From a checkpoint of a small segmentation model.
Data: 195000 training examples, 18.2 epochs.
Rows from block 7, named by matrix and row number. Each number is 128 + 24 x the weight over its row's rms, rounded and kept within 0 to 255. All counts start at 0. After the name is the row's rms in percent of the matrix's.
# conv: 3x3 conv (model.mid.1.conv.weight, 192x192x3x3), inputs 26-38, a 3x3 kernel for each
conv.52 101 [ 94 136 129 110  77 149 138 121 113 100 117 154  84 153 147 179 155 113  90 129 135 149 124 112 143 139 139 100 140 142 130  98 142 134 180 124 116 116 108 130 123 157 111 134 158 104 123 149 106 121 145 149 134 133 129 129 111 126 121 112 137 159 132 172 124 113 107 104  86 177  94 101 156 124 121 123 111 104 120 130 177 135 133 137 119 111 116 138 184 146 155 131  83 123 172 132 118 144 119 129 141 147 142 118  80 129 137  95 134 137  99  92 155 140 125 134 134]
conv.53 097 [ 92 148 144 137 107 117 112 101 155 123  76 141 120  96 135 145 124 126 112  85 172  69  70 161 131 133 168 130  83 139 113  85 142 140 146 117 117 145 139 149  86 103 130 134 148  97  93 163 124  91 121 161 133  93 104 123 140 128 158  89  86 165 146 135 116 141  91 117 139 126 123 157 109 108 169 123  94 134 158 148 128 164  58 177 116  78 128 125 155 131 103 149 112 154  88 128 125 151  95 127 132 151  90  83 147 174 127 159 101  98 133 102 156 106 116 149 138]
conv.54 099 [127 110 153 114 135 116 111 110 105 157 107 114 137 138  93 131 114 105 129 122 146 127  90 142 138 120 141  92 171 127 129 112 141 108 123 106 130 157 101 127 107 135 122 131  90 161 115 122 121 158 111 104  92  98 146 114 129 100 151 121  94 136  93 109 122 168 158 105 119  95 126 133 140 139 145 148 127 121 123 110 102 146 135 116 138 114 133 120 131 120 175 125 102  75 204  80 135 138 112  87 110 133 128 124 143 133  71 153 131 140 133 120 112 137 103 142 108]
conv.55 098 [127 126 128 108  99 127 134 132 156 155 112 144 120 152 101  98 160 126 153 111  81 102 124 136 106 117 122 118 131  99  90 161 147 128 137  90 119 163  99 111 108 146 143 139 100 122 103 123 124 111 141 142 141 141 122  61 125 175 121 138 101 121 139 124 140  97 137  76  94 142 100 104 113 156 125 113  82 117 135 130 141  97 115  74 148 108 157 129 138 126 104  94 172 160 153 125  84 139 127 150 167  89 108 138  96 119  94  95 129 122 127 107 167 143 100 144 161]
conv.56 106 [103 117 150  83 117 136 108 137 128 146 127 118 133 132 120 116 132 109 144 113 119  98 115 156 125 110 113 104 111 124 144 134 142 119 107  86 106 108 134 128 141 125 119 102 106 121 132 125 121 134 115 120 114 102 134 109 103 123 110 160 100 153 111 114 126 111 100 139  96  69 145 103 158 115 118 126 111 117 109 106 126 142  87 129 139 147 138 129 111 104  97 140  75 132 128 102 136 163 118  83 142 113 171 148 117 102 126 132 110 110 149 130 151  91 123 112 110]
conv.57 100 [109 134  72 149 121 158 136 155  84 146 105 121 134 114 106  92 135 133 177 124 111 110 120 126 126 135 124 165 129 125 162 121 117 138 135  95 161 137 126 119 125 146 139  78  97 117 109 105 138 134 135 119 107 143 174 103  83 112 141 147 136 115 101  92 160  89 116 116 123 134 110 158 162 143  98 126 160 115 157  83 124 153 149 110 163 127 124 132  90 105 128 115  90 123 100 137  94 158 155  91 103 136 108 176 147 151 132 118 176 129 134  97  94  94 153 153 126]
conv.58 105 [111 116  82 113 119 162 115  85 121 100 126  98 142 131 167 119 105 106 137 136 112 119 117 116 114 113 132  98  92 122 128 136 148 124 105 113 104 110 120 104 150 106 152 102 114 101 114  78 129 129 159  98  95 122 151 131  87 142 122 132 127 126 104 121 134  58 173 103 129 124 141 107 124 147  89 112 116 125 148 130 125 128 114 123 111 141 130 142 106 112 138  95 141 145 126  91  92 153 137 127 135  69 116 136 124 110 141 126 120 127  83 119 130 128  96 109 174]
conv.59 103 [133 112 120 145 140 127  75 151 138 145 152  62  75 108 137 115 118 175 132 110 103 130 135 136  79 129 110 133 108 119  85 144 109 133 115 124 127 114 110 117 163 108  90 120 132 140 128  95 116 109 132  85 120 154  92 125 122 150  85 104 123 175 133 138  97 128 134 157 145 123 184 118  99 138 128  94 132 132 107 136 161 134 104 126 119 122 127 121  93 135 162 107 121  82 109 159 133 117 128 152 109 121  93 169 119 125 144 117 111 159 114 131  61 146 152 136 131]
conv.60 096 [158 154 161 101 130 163  94 115 124 132 152 113 109 122 160 126 115 137 130 148 120 138 109 152  93  90 111 117 132 125 121 140 149 116  89 126 143 131 135 101 123 146 104  87 139 143 147 121 121 145 150  84 134 150  95 107 162 174 116 123  90 133  87 112 127 138 125 160 147  95 143 112 107 117 161 140 124 118 107 133 134 120 111 138 110 140 142  97 104 114 146 114 138 107 142 116 108 102 129 113 125 143  81 127 122 100 146 149 123 134 122 139 125 126 134 111 137]
conv.61 099 [142  87  90 106 122 117  79 156 120 101 138  64 105 114 152 129  94 165 102 151 131 147 111 139  73 124 146  89 158 112  98 124 148 133 122  91 117 105 124 111 145 121 128 144  71 155 146 127  79 134  63 123  78 129 131 101  90  95 130 129 144 171  75 137 123  98 117  90 122 105 154 114 113 150 156 117  98 133 137  98 106 126 167 153 106 127 130 133 111  93 125  92 113  99 129 117 185 141  71 138 129 111 119 132 135  93 160 142 139 123 129 102 139  86 131 148 137]
conv.62 102 [ 86 165 120  91 144 156 128 137 137 120 129 123  93 150  79  88 122 162 147 109 122 151 129  90  79 136 108 116 118 183 148  98 105 131 118 117 127 117 146 132 173 149 158 104 118 100 132 137  91 141 105 118 115 180 187 112 121 139 160 116 134 108 121 112 152  71  96 139 132  91  91 134 145 118 105 116 129 152 151 123 122 157  85 115 151 112  97 142  98 125  87 134 162 129  77 124 114 160 102  85 134 109 134 110 102  83 125 170 160 112 134 138 141  30 128 159 132]
conv.63 100 [113 146 137  97 139  64 140 111 122  92 119 130 162 119 110  57  98 147 143 128 128  96 125 119 142 138 109 142 130 123 109  81 118 136 144  97 130 142 127  93 119  81 146 102  99  59 130 130 124 138 114 118 118  98 150 137 119 129 147  66  87 124 128 143 133 108 129 140 110 125 112  89 132 131 123 106 138 141 128 176  99 129 155  98 148  88 115 130 117 110 146 143 140 121  91 101 114 121 126  93 147  93  95  99 142 147 128 122 114  98 183 131 135  75 136 143 147]
conv.64 102 [149 142 131 126 161 111 122 118 133 135 133  98 132 106 153 110  94 159 142 115 112 146 126 150 109 141  71 149 131 111 100 154 114 125 124 118 148 138 142 106 165 106 115  95 118 138 149  99 130 161 134 126 110 138 129 108  81 166 129 163 121 122  98 139 124 127 121 137 113 143 132 127 100 120 126 130 164 107 131 142  77 166 115 118 124 176 116 140 128 101 120 103 132 141 145 154 129 107 130 129 111 125 145 147 137 154 148 114 139 145 127 135 111 141 141 127  99]
conv.65 098 [109 143 149 136 100 123  82 104 119  44 115 153  91 168 123 155  87 156 103 127 122 112 130 115  83 145 193 141 116 147 149 108 121 113 135 142 122 157 121 160 115 143  88  75  66  73 120 127 106 122 135 123 122 146 125 106 109 149 203 128 119  77 110 152 124  99 138 130  84 153 101 115 156 110 108 125 131 122 111 152 119 168 127 104 159 121 126 102 129 123 129 120 102 121 126 108 162 119 116  92 104  75 155 137 120 124 137  95  99 133 133 109 137 118 121 138 139]
conv.66 103 [153 114 173 112 113 122 140 140  93 129 102 143 145 107 134  96  99  93  99 126 159 110 158 140 129 116 104 134  99 144 116 140 133 138  99 127 193  88 135 106 121 123 161 113  94 100 112 137 148  95 127 103 112 110 121 176 124 163 108 114  87 152  94 138 128 129 110 147 130 153 110 101 106 140 118 130 132 135 127 130  94 121 146 130 147 156 101 152 102 102 153 152 125 143 122 107 119  87 130 100 134 164 101 132 122 138 127 153 117 130 142 158 114 106 107 132 132]
conv.67 106 [107 128 141 103 118  89  91 106 143 122 113 135 107 110  89 122 136  94 121 133 141 112 132 124 120 116  74 124 142 121 135 120 121 101 103 141 133 130 115 128 138 115  94  88 125 134 116 122 120 131  37 132 126 114 131  90 148 137 173  68 131  89 121 102 119 130 129  92 129  87 127  99 122 146 107 130 120 119 117 135 139 127 169 100 126 123 128 123 108 122 115 131 114 102 119  86 155 117 136  78 107 106 125 115 103  85 112 129 120 131 149 118 144  87 111 148  92]
conv.68 102 [131 158  90 146 150 146 117 138 114 178  67 149 122  87 119 105 107 201 130 152 145 143 129 157 117 100 127 126 150  99 147 156 142  84 108 105  98 146  83 175 136 134  81  97 112 169 119 122 132 120 125  86  99 132 129 118  97 152 153 129 119 122 130  99 171 140 151 138 167 144 101 116 100 141 162 164 112 149  93 146 138 163 136 130 178 123 146  70 101 124 165  82 124  97 188 125 116 141 156 117 138 141  72 130 198 116 135 126 169 133 117 114  97 143  82  99 148]
conv.69 099 [107 146 118 105 133 131 120 123 129 151 125 156  78 154 111  92  99 123 127 102 117 140 174 105 112 136 114 140 113 122 132 151 125 127  83 138 140 115 145 128 136 138 149  94 115 145 135 147 108 128 139 115  98 142 116 135 100 139 114 105  60 149 130 138 132 108 130 110 133  73 109 117 147  79 131 112 103 129 145 126 125 139 126 124 164 134 109 153  98 108 104 156 124 138  99 101 118 141 157  91 109 146 103  99 167 108 146  94 145 124 106 146 130 121  96  94 122]
conv.70 102 [ 91 113 148  93 119 120 160 113 124 157 108  97  98  54 105 155  77 156 130 131 135  96 115 132 104 131 138 101 104  72 127 103  97 158 176  98  20 121 128 129 100 106 109 165  86 138  97 103  97 107  95 148 112 117 105 112 104 114 165 103  96 141 163 124 142 126 105 129 113 115 153 121 130 132 160 121  89 134 106 124 154 147 122 113 122  96 104 135 156 108 120 109  92 127 175  66 106 109 128 102 101 113 124 113 174 148 142 143 173 106  85  62 117 119 165 120 157]
conv.71 099 [135 183  92  87 116 118 139  96 131 115 133 145  85 155 127 129 137 102 132 150 119 143 100  81 120 117 102 134 171 114 129  99 107 122  57 140 125 144 129 144 110 110  91 117 115 124 136 159 111 134 149  84 146  64  89 142 132 134 131 100  71 102  82 118 117 132 134 150 128 134 145 124 116 111 116 156  92 132 128 121 133 115 123 103 149  74 120 144 114 101 153 120 130 167 137 102 109 120 131  66 134 112 129 127 129 154 137 105 135 133 117 110 101 121 147  91 103]
conv.72 104 [111 115 132 121 103 134 135  92 112 135 149 104 138 130 112 127 131  64 139  74 122 157 132  95  84 115 113 147  94 143 124 123 126 149 113 124 107 140 100 126 137 126 159  98 106 129 153 103 116 129  86 119 152  75 115 104  85 133 125 135 147 161  94 139  82 154 135  83  51 159 133  73 140 117 114 138 111 138 131 102 121 143 147  93 126 111 132 126 126 128 147 123  96 139  97 123 135 162 151 108  73 107 143 108 120 129 116 123 111 151 106  58 135 151 158 152 156]
conv.73 100 [131 120 158 102 109 110 137  90 130 127 124 173 157  96  78 134  96 149 160 162 101 110  99 136 147 118 131 138 127 125 138 119 116 106 146 109 155 123 114 104 122 118 157  96 126 138 130 152 105 138  83 112 118 139 150 109 127 134 117 125  88 127 145 112  89 151 124 125 138  86  99 147 143 104 137 142 145  87 175 100 109 182 133 152 122 137  79 106 118 106 155 139 133  93 124 129 108 141 161 122 122 152 112  85 130 109 153 121 148 127 119 102  91 104  98 168 125]
conv.74 102 [115 112 115 168  93  99 150 136 104 162  97 165  66 162 124 139 136 133 172 137 113 139 126 168 165  76 109 159 127 102 144 120 159 147 111 108 104 166 121 168 101 125 111 126 122 168 104 135 139 118 119 108 145 144 119 124 182 140 131 157  96 126 130 114 142 124 113 146 130 187 173 114 113 154 119 133 133 139 127  88 147 123 149 146 147 138 140 127  93 132 130 141 157 123 129 129  84 158 106 121 125 105 133 162 137 146 139 117 135 126 145 123 110 115 120 119 114]
conv.75 085 [ 61 134 127 119 126 127 123 123 112 121  94 140 116 161  83 129 112 105 133  95 128 118 140  72 127 135  95 108  92 121 144 129 129  99 127 106 152 129 113 131 136 152  86 125 110  78 133 148 108 143 111 113 128 103  80  97 108 150 143 133 146  85  91 107  94  90 134 115 127 137 130 114 118  73 141 134 122 143 138 129 114  99  88 125 164 156 141 118 118  84 155 146  88 129 112 143 162 129 128  74  99  73 122 128 131 137 134 114 140 120 146 117 172  85 133 146 128]
conv.76 097 [145 115 151 140 162 146 157  94  94 159 131 101 103 113 157  84 149 147 164 109 125 148 121 107 126 150 123 153 137 173 148  99 111 126  95 123 124 156 146 140 124  84 130 101 134 175 143 122 112  81 142 102 126 113 140 131 120 150 136 126 100 142 127 106 154 136 143 135 133 147 126 147 101 161 134 171  93  83 115 105 143 140 144 127 171 121  87 112  87 153 128  87 110 159 171 132 142 123  99  98 158 103  96 132 137 178 130  73 160 153  96 118  93 136 112 146 119]
conv.77 100 [133 102 143  92 108 137  89 149  99 144 115 175  71 129 100 135 158 116 114 116 161 107 115 114 132 104  88 114 108 154  90 163 155 126  90 116 154 155 123  78 145 143 121 128  95 147 136 142  76 140 130 124 152  99 126  85 170 131 106 143 113 163  91 129  92 150 120 111 103 133 106 121 116 162 100 139  97 127 124 114 133  98 171 130 103 131 170 121 123 115 121 130 141 122 180 154 125 129 125 112  96  79 128 143 102 129  85 140 120 165 152  61 134 128 107 163 121]
conv.78 096 [106 119 102 132 142 141 125 122 145  88  89  93 132 121 110 160  95 128 123 143 134 111 141  88 151 106 192 152 140 157 124 133 133 139 103 105 136 126 159 139 123 117 107  97 134 111 128  93 118  72 126 123  80 109 112 130  82 164 124 154 128 129 138 132 110 137 127 217 105  95 174 112 136 169 169 126  68 100 152 121 115 118 173 137 134 109 127 151 130 117 158  87  89 146  99 149 134 146 122  86 129 174 102 152 110 107 137 149  84 142  99 201 111  93 137 126 167]
conv.79 099 [ 91 105 175 161  61 102 105  94 155 112 123 121 123 131  92 158 130 122  82 133 164  82 152 126 113 118 110 152 162 124 111 117  83 109 154 109 147 112 160 144 101 117  83 131 123  81 150 130 125 100  86 152 124 135 103 128 150 154 154 102 135 113 145 108  68 147 160 123 160 151  91 162 116  90 108  77 118 126 147 150 167 101 131 119 106 150 111 117 153 131 137 132 120 163 123 135 122 141  74 113  80 129 126 102 154 154 140 110  93 153 153 141 151  87 131 123 132]
conv.80 101 [151 126 150 100 111 155  78 126 148 147  88 158 143 128 120 100 168 127 104  99 127 123  76 145 115 134 130  91  99 140 121 131 140 127 131 122 116 181  81  93 121 159 113 103 108 134 102 147 118 131 126  91 141 153 143  59 180 126 131 127  90 161 104 111 113 109 122 118 130  98 134 126 126 142 122 114 146  96 143  95 165  64 114  99 124 131 147 138 134 131 118 116 175  79 151 155 103 148  91 105 158  89 138 129 112 100 123 110  93 104 128 113 123 141 127 149 151]
conv.81 097 [ 84 151 106 131 154 101  85 161 123 123 142 117  54 153 125 122 144  80 157 140 104 138 139 134 117 140  76  94 141 107 165 102 141  91 138 116  73 162 114 186  87 110  44 140 123 152 122 139  93 161 125  91 130 117 152 123 101 127 133 108 107 127 122  68 122 145 189 118 117  64 165 127 144 113 160 158  94 138  90 119 143 128 150 126 193  67 128 119  98 138 148 126 141 138 113 117 122  86 139  75 157 111 118 128 135 143 132 104 123 170  97 131  92 126  99 136  63]
conv.82 104 [ 64 133 147  95 117 152 124 148 134 132  97 116 125 147  88  59 128 126 122 108 112 142 140 115  84 150 118  92  61 155 140 163 121 124 126  88  98 118 146 105 147 152 135 128 101  68  89 136 126 147 128  94 119 135 148 124 133 137 133 141 124 133 124 106 161  91 140 129 164 109 129  99 129 117 135 118 101 141 136 122 110 129  75 122 139 151 135 130 119 103 120 134 141 121  74 114 141 103 136 100 130 126 151 141 117 101 142 144 118 122  78 140 152  98 136 135  98]
conv.83 103 [118 138 114 166 111 121 147 119 126  66 165 147 146 159  81 126 146  83  98 144 140 160 134 130 171 133 105 121  93 121 166 145 122 126  95 152 117 106  95 185 145 146 124  94 153 128 127 154 141 148 159 124 104 145 150 113  78 100 136 120 155 113 144 120 111 102 187 131 111 125 153 115 125  77 102 129 132 180 168  95 110 169 106 104 123 142 144 147  90 148 167 179 115 154  68 128 155 140 146 125 123 139 149 136  90 124 110 154 106 151 133 155 110 124 131  91 162]
conv.84 104 [157 119 114 120  97 105 103 139 117 102 116 122 125 118 130 149 115  88 126 172 124 123 128 118 137 116 109  95 130 111 126 162  92 126 106 106 123 109 111  98 162  82  85 152 104 109  94 124 144 120 134 133 148  61 138 134 103 154 103 166  81 108 125 137 127 119 145 104 127 123 154 137 127 155  78 110 109  98 141 170 133 108 155  86 114 141 121 116 133  72 142 141 111 108 133  86 127 139 130 149 119 110 128 138 111 178 109 146 124 160 115 137  91 126 132 150 108]
conv.85 097 [111 108 130 113 159 102 119 123 152 103 137 121 108 157 133 123 125 144 135 108 122 141 128 135 119 116 138 100 104 136 141 112 113  74 134 131  77 135 124  88 138 108  71 131 139  83 127 101 103 147 120 145 115 115 161 105 106 115 155 125 123 104 128 167  96  63 128 201  91 143 161 104  96 121 135  52 126 105 105 130 159 121 116 116 122 118 129 104 142 118 135 166  79 102  67 154 124 151  94 105 106  62 140 169 119 108 174 149 116  97 166 152 134 111 168  83 124]
conv.86 098 [128 149 107 164 117  79 120 173 152 128 107  88 139 138 160 120 148  95 136 146 143 165 121 122 134 108 139 157 130 118 100 107 134  84 130 133 134 147 155 116 101 127 111 174 125 148 163  72  95 129 156  97 155 124 136 130 122 136 108 111 134 104 139 115 147 114 150 117 114 127 117 111  64 169 108 110 116 114 129 128 137 144 162 125 121  70 134 143 125 134 101 109 141 109 126 152 153 120 116 109 145 125 132 141  89 145  92 118 150  94  93 147  87 140  93 144 163]
conv.87 101 [105 119 154 104 111 173 145 138 123 100 122 154 146  94 120 116 122 120 138  95 150 112 121  98 141 133 138 136  60 177 155  84 120 154  85 158 154 102 141 128  75  95 170  99 153  96 119 130 144 104 103 111 114 151 111 174 121 120  93 118 114 166  92 139 115  49  95 207 124 116 108  81 133 128 116 132 135 142 165 101 113 134  86 168 163  93 107 135  80 166 123 186 107 124  75 127 134 147 145  88  98 146 118 180 108 128 114 195  91 130 146 168 125 107  63 122 129]
conv.88 103 [159 124 122 108 153 102 121 134 130 132  89  89 108 160 121 163 118 110 151 131  80 127 141 110 120 132 137 154 126 108 141 123 115 128 136 140 160 147 118 155 113  79 111 125 120 116 100  97  94 105 126 141 160 117 142 135 138 160 165 106 147 118 104 181 131 114 120 144 126 170 103 132 158 138 117 134  82  86 125 159 122 135 148 116 177  92  90 129 139 131 127 106 124 147 103  85 117 125 130 123 127 133 132 148  92 125 152 110 187 101  75 150 159 109 132 104 152]
conv.89 102 [ 88 149 170 127 135 121  95 125 106 118 105 157  86 139 126  96 158 129 166 116 167 116 104 111 113 125  92  90 117 162  58 142 130 126 110 120 101 100 173 121 156 114 130 107  85  89 136 143 110 114 131 103 141 146 111 117 123 127 121 135 168 137 132  96 153 121 162 136 114 145 109 113 112 116 144 113 132 131 153  89  86 122 134 145 111  96 146 143  84 121  61 167 119 114 106 123 123 144 112 133 151 124 143 118 112 135  88 121 128 115 143 114 109  93  93 133 139]
conv.90 100 [106 148 144 131  59 109 150 108 148 113 153 179  87 124  96 135 148  99 133 142 161 119 115 105  83 109 130 100  98 155 148 115 116  88 146 142  99 108 111 140  93 128 115 130 145 124 154 169 118  86  85 123 147 135 116 142  81 134 120  86 150 102 141 108 100 132 159 111 121 105  69 121 182  98 124 138 154 109 122 120 149 119 132 127 129 121  80 115 129 159 101 134 138  91 123 137 142 150  95  92 117 145 145 109 137 123 142 108  87 149  99 108 130 102 122 144 142]
conv.91 099 [111  97 153 141 115 126  93 119  80 132  98 110 136 115 112 154  90 129 111 121 143  82  96 164 162 130 117 165 150 124 137 108 104 152 141  77 106 120 124 197 111 121  77 139  44 122 121 114 113 122  98 153  69  88 111 126 109 128 170 115  95 130 121 125 113 172  95 120 121 103 153 108 143 121 127 124 108 148 125 130 112 143 125 104 143 143 115 168 128  75 121 110 107 102 167 116 140 142 107 124  71 167 109  96 145 154 133 119 101 132 133 147 141  88 146 103 127]
conv.92 101 [ 91 109 163  88 152 108 100 156 117 111 116 103  89 113 138 127 151 148 105 130 142  88 144 105 114 139 131  84 146 157 151 105 115  86 112 101 103 136 138 100 124 121  74 125 130  92 136 153  50 101  61 109 150 157 144 106 151  99 145 135 151 111 121 134 109 149 117 148 101 112 152 134 141  64 153 117 157  93  97 122 140 138 147 153 115  97  81 116 124 121 137 166 120 116  75 122 149 135 129 113 120 125 126 141 128  75 167 108 111 118 144 111 112  75 161 129 158]
conv.93 102 [131 115 139 121 102  88  88 132 143  89 124 159 127 150 116 142 130 105 104 171 117 150  95 103  86 146 180 110 138 147 158 120 120  89 144 153  97 152 140 172 113 126  44 110  98  55 129 143 112 140 110 138 118 124 131  98 108 130 153 141 104 132 103 148 113  86 138 155 115 132 117 132 123 118 106 133 125 121  85 141 146 134 160 123 148 127 112 123 143 146 159  76 125 116 140 125 154 122 103 109 129  95 159 133  89 138 122 128 120 133 129 132 129 114 131 145 120]
conv.94 102 [144 113 128  92 110 164 112 116 131 130 113 161 111 109 153  65 137 119 157 109  92 125 116 163 120 149 111 120 114 152  99 105 153 115 118  77 117 139 134  95 116 145  98 103 110 131 120 134  89 121 131  72  98 122 100  82 130 160 117 125  88 122  99 113  96 140 124 107 115 107 155 147  92 155 118 145 135 100 169  87 142  94 154 109 108 128 153 146  85  82  82  86 161 138 181  92 117 112 105 130 151  96  85 115 127 152 125 153 137 123 142 111 115 154 122 171  88]
conv.95 104 [147  91 137 153 117 110 127 142 156 163  68 148  96 127 160  84 131 132 111 100 140  86 128 168 147 156 144 134 119 159 147 109 141 139 150 137 129 166 152 107  61 124 101 144 148 145  78 133 135 132 157 123 126 101 121 104 141 199 138 118 132  96 154 169 114 101 128 149 130 131 143 140 141 161 117 139 100 154 114 122  91 100 105 140 145 114 153 124 130 123 109 126 134 145 145 119 155 125 138 158  97  93 130 147 154 150 129 146 126  77 160 127 153 130 138 101 137]
conv.96 103 [126 132  88 100  96 148 127  90 133 109 107  91 100 115 166 116 145 133 111 141  70 126 122  93 168 120 135 132 117 108 125 110 109 147  86 118 132 134 149 109 105  63 130 120  70 134 107  81 136  63 188 148 120 131 127 130  97 152 125 125  83 135 153 141 128  58 134 132 118 124 111 159 131 141 116 155  89  83 120 138 160 117 121  84 147 135  89 127 114 103  94 115 117 165 176  74 132 122 137 138 141 105 100 133 113 161 111 115 105 127  97 114 136 144  86 135 125]
conv.97 099 [120 115 162 108 143 118 103 137 132 143 121  74 135 120 157 112 139 155 158 132 155  95 120  99 117 149 163 130 161 134 113 131  96 119 114 155 176 123 138 107 167  85  90 101 127 111 117  99 162 111 141  92 123 121 125 123 110 129 147 125  89 157  82 165 150 137 115 118  97 150 113 128 131 168 129 152 106  99 102 140 124 163 153 130 126 144  94 121 119 141  88 141  94 108 148  88 161 122 132 133 138 101 139 142 117 110 120 106 157 147 102 124 120 124 104 143 132]
conv.98 105 [118 158 149  62 144  91 159 118 117 138 123 140 128 126 144 118 156  76 118 137 120 116 150 122 159  98 104  81 161 134 135 101 107 100  95 127 138 154 153 116 129 101 109 112 134 117 119 115 119 150 107  96 134 132  93 153 137 126 147 113 160  80 115 138 129 151  94  95 151 143 130  88 138 112 131  82 145 101 121 113 148 138 140 152 139 139  92 109 102 126  94 131 142 138 132 109 108  90 156 109 127 118 124 132 118 117 125 136 136 149 115  89 134 121 166  94 119]
conv.99 100 [ 72 133 137 133 127 118 107 144 102 126 115 103 147 161 110 114 115 122 111 128 144 114  94 129 158 147 111 145 129 135 139 133 119 102 159  96  95 142 156 178 111 109 107 120 102  98 138 105 105 143 120 137  86 108  86 128  98 148 167 173 142 112  95 126 119 146  88  85 149 141 152 129 131 149 131  92 114 125 135 146 108 137 123 109  98 162 139 153 120  98 119 128  77 167 131 145 135 119 112 152 152 128  84 127 145 105 143 142 125 118 119 120 176  79 161  86 129]
conv.100 105 [ 87 134 158  91 106 126 113 115 133 117  98 129 151 115 128  76 148 143 116 138 118  63  93 127  94 143 116 109 139 128  85 137 129  96 118 106 104 144 138  83 135 140 130 114 100 107 129 146 107 119 118  90 123 161 151  94 175 137 136 129 164  82 132 103 118 121 129 130 119  87  90 116 142 132 139 113 153 120 124  97 138 133 150 136 107 114 140  79 121 117  96 122 186  95 116 132 131 116  99  65 137 129 111 132 100  85 133 105 118 127 121  83  93 123 110 138 149]
conv.101 101 [132 101 116 141 130 112 155 154  88 178 125 101  73  93 137 117 176 160 140 141 114 160 106 141 114 141 135 121 140 135 179 136  76 115 130 156 165 127 127 127 154  85  96 104 137 144 105 136 130 124  91 101 154 135 154 152 136 126 145 105 174  85 106 130 109 141 196 147 102 132 118 103 152 152  95 128 135 103 108 106  76 123 146 137 127 122  84 115 139 156 169 131 118 105 100  81 153 135 148 148  74  71 176 156 148 138 132 138 166 131 107 100 131 113 156 133 145]
conv.102 085 [ 93 142 106 115 113 119 125 111 121  80 135 117  81 135 128 137 117 139 115 112 137 124 107  97 104 150  98 103 130 108 122  98 139  86 114  88  70 136  97 135 141 104  93 103 108  88 122 123 101 137 126 126 121 113  88 126 116 136 156 101 122  78 132 113 136 110 138 117 127 106  97 102 106 116 109 104 128 145 108 120 140 125 118 129 136  97 116  81 102  85 100 153 132 121  94 137 131 123 132  73 101 127 139 134 139  95 125  65 110 131 106  86 122  84 125 117 144]
conv.103 106 [122 146 103 110  96 131  95  90  97 107 171 115  94 128 112 131  97  95 113  96 162 129 125 121 114 114  84 105 114 146  96 156 150 121 110  52 121 149  97 113 154 125 117 106  39 122 125  92 111 133 143 129 108  54 135 108 134 125 108 123  97 120  85 131 100  79 131  92 112 116 112 128 114 146 112 130 141 126 135 157  87 138 107 104 104 137 154 132 118  70 123 144 133 130 120  71 104 133 174 124  79  99 113  85 133 133  86 106 124 153 143  98 110 139 119 127  90]
conv.104 100 [153 104  96 147  95 125 117  82 128 132  68 199 124 142 146 115  91 112 149 123 145 155 115 149  99 104 130 142 121 116 112 122 142 119 100 110 145 114 125 174 157 139  94  55  95 126 121 125 148 136 150 120 102 141  45  78 168 147 138 160 122  58  75  83 160  83 128 131  67 112 157 110 114 145 115 115 128 148 157  97 139 122 165 106 141 126 155 155  58  91 122 145 150 108 138 137 137 112  83 122 126  57 161 118 147 129 110 125 124 143 161  79  99 131 145 130  96]
conv.105 100 [ 94 114 135 127 115 148 143 125 116  79 145 171 138 151 109 147  93 105  83 148 103 123 154 126  67 119  80 115 168 166 125 131  92  87 111  93 133 153 146 140 101 111 114 122  96  48 150 119 106 134 145 124 112 121  95 127 131 156 123 120 136 132  98 139 103 108 165 134 132 160 101 125 122 162 128  49 104 123 114 135 107  96 153 164 127 124  85 120 114  86 118 116 172 153  79 110 126 146 137 144 112  96 106 139 143 138 133 116 137 119 122 155 125  85 128  86 125]
conv.106 103 [142 130 131 121 138 186 164 104 112 132 136 153 157 138  98 123 100 124  98 181 116 127 143 121 121 133 141 106 171 114 129  99 150 149 102 103 107 188 108 143 113 142 156 107 108 144 148 100 139 130 125 120 100 113 102  99 175 172 138 129 112 116 114 157 101 137 132 116 137 158 142 134  82 169 144 147 113 161  97 158  97  92 177 116 150 129 139 102 119 102 112  64 166 180 153  89 111 121 185 147 154 103  91 112 165 125 110 145 142 179 138  94 138 126 120  87 121]
conv.107 095 [145 116 125 114 159  89  91 129 120 123  94 150 109 138 109 107 130 117 103 119 130 150 122  90  83 165  78 109 150 107 164 104 113 119 130  96  86 153 101 175  94 133  77 131 139 141 109 120  72 138 109 118 111 116 142  78 137 131 139 111 109 130 126 131 128 108 175 125 109  67 174 103 132 136 144 154 104 107  87 120 164 118 138 124 127 124 108  96 132 107 104 128 155 137 122 113 135  82 139  86 133  87 123 120 124 135 155  86 135 100 147 136 118 128 124 128  75]
conv.108 095 [ 97 133 168 122 108 113 101 143 108  88 132 113 110 161 103 149 152 113 130 116 139  68  86 158 137  92 126 135 102 120 131 121 100 103 108 154 129 137 107 122  96 124 144 130 114  99 122 133 127 155  79 110 160 142 116 158  77 122 159 118 114 105 120  95 125 160  89 111 146 128 120 117 158  64 134 106 123 150 120 127 151 154 114 112 115 132 103 104 105 138 113 124  88 141 125 153  98 148 163  87 105 160 103 123 142 107 120 151  63 159  82  99 153  91 142 129 131]
conv.109 104 [110 154 121  91 122 134 138 149 115  87 114 162  83 129 156 169 107  91 123 151 127  95 139 133 142 123 111 128 111 120 133 117 136 142  90 109 106 127 143 122 151 127  87 108 120 116 138 168  47 111 137 137 140  91 140  99 108  97 136 171 151 117 124 132 141 116 112 170 114  96 168  96 173 142 119 113 107 134  98 107 127 163 119 134 101 104 134 139 112 117 139 137 160 127 130 124 150  76 105 135 149 114 131 145  99  92 114 144 100 120 123  96 114 137 158 124  93]
conv.110 105 [122 133 109 113 109 127  80 118 125  85 152  97 131 133 129 147 136 104  84 127 151 112 117 105 160 126  95 108  67 154 127 140 135 108 131 100 108  81 177 122 141 143  82 126  95  52 139 124 102  86 131 120 140 112 106 134  91 163 133 115 122 108 135 164 102 104 119 124  76 111 159 115 120 107 160 107 114 117 117 129 105  77 109 160 120 136 140 131 135  85 173 128 122  94  76 148 133 131 104 105 117  97 163 153 106  95 109 109  58 158 111 150 121 104 144 121 128]
conv.111 098 [143  97 133 114 124  97 119 168 137 140  87  95 107 106 184 127 144 123 126 126 121  85 114 127 141 162 121  89 154 108 119 143 103 115 142 161 103 143 101 165 109  86 107 144 140 167  87 111 153  87 137 130 131 111 164 106 149 110 117 114 112 122 117 115 143 146  80  97 120 124 148 139 159 155 120 172 116  82 128 105  99 150 126  70 137 143 110 134 119 140  98 101 149  89 173 110 120 106 112 109 106 118 165 183 138 114 139 108 194 120  84 109 121 130 133 142 122]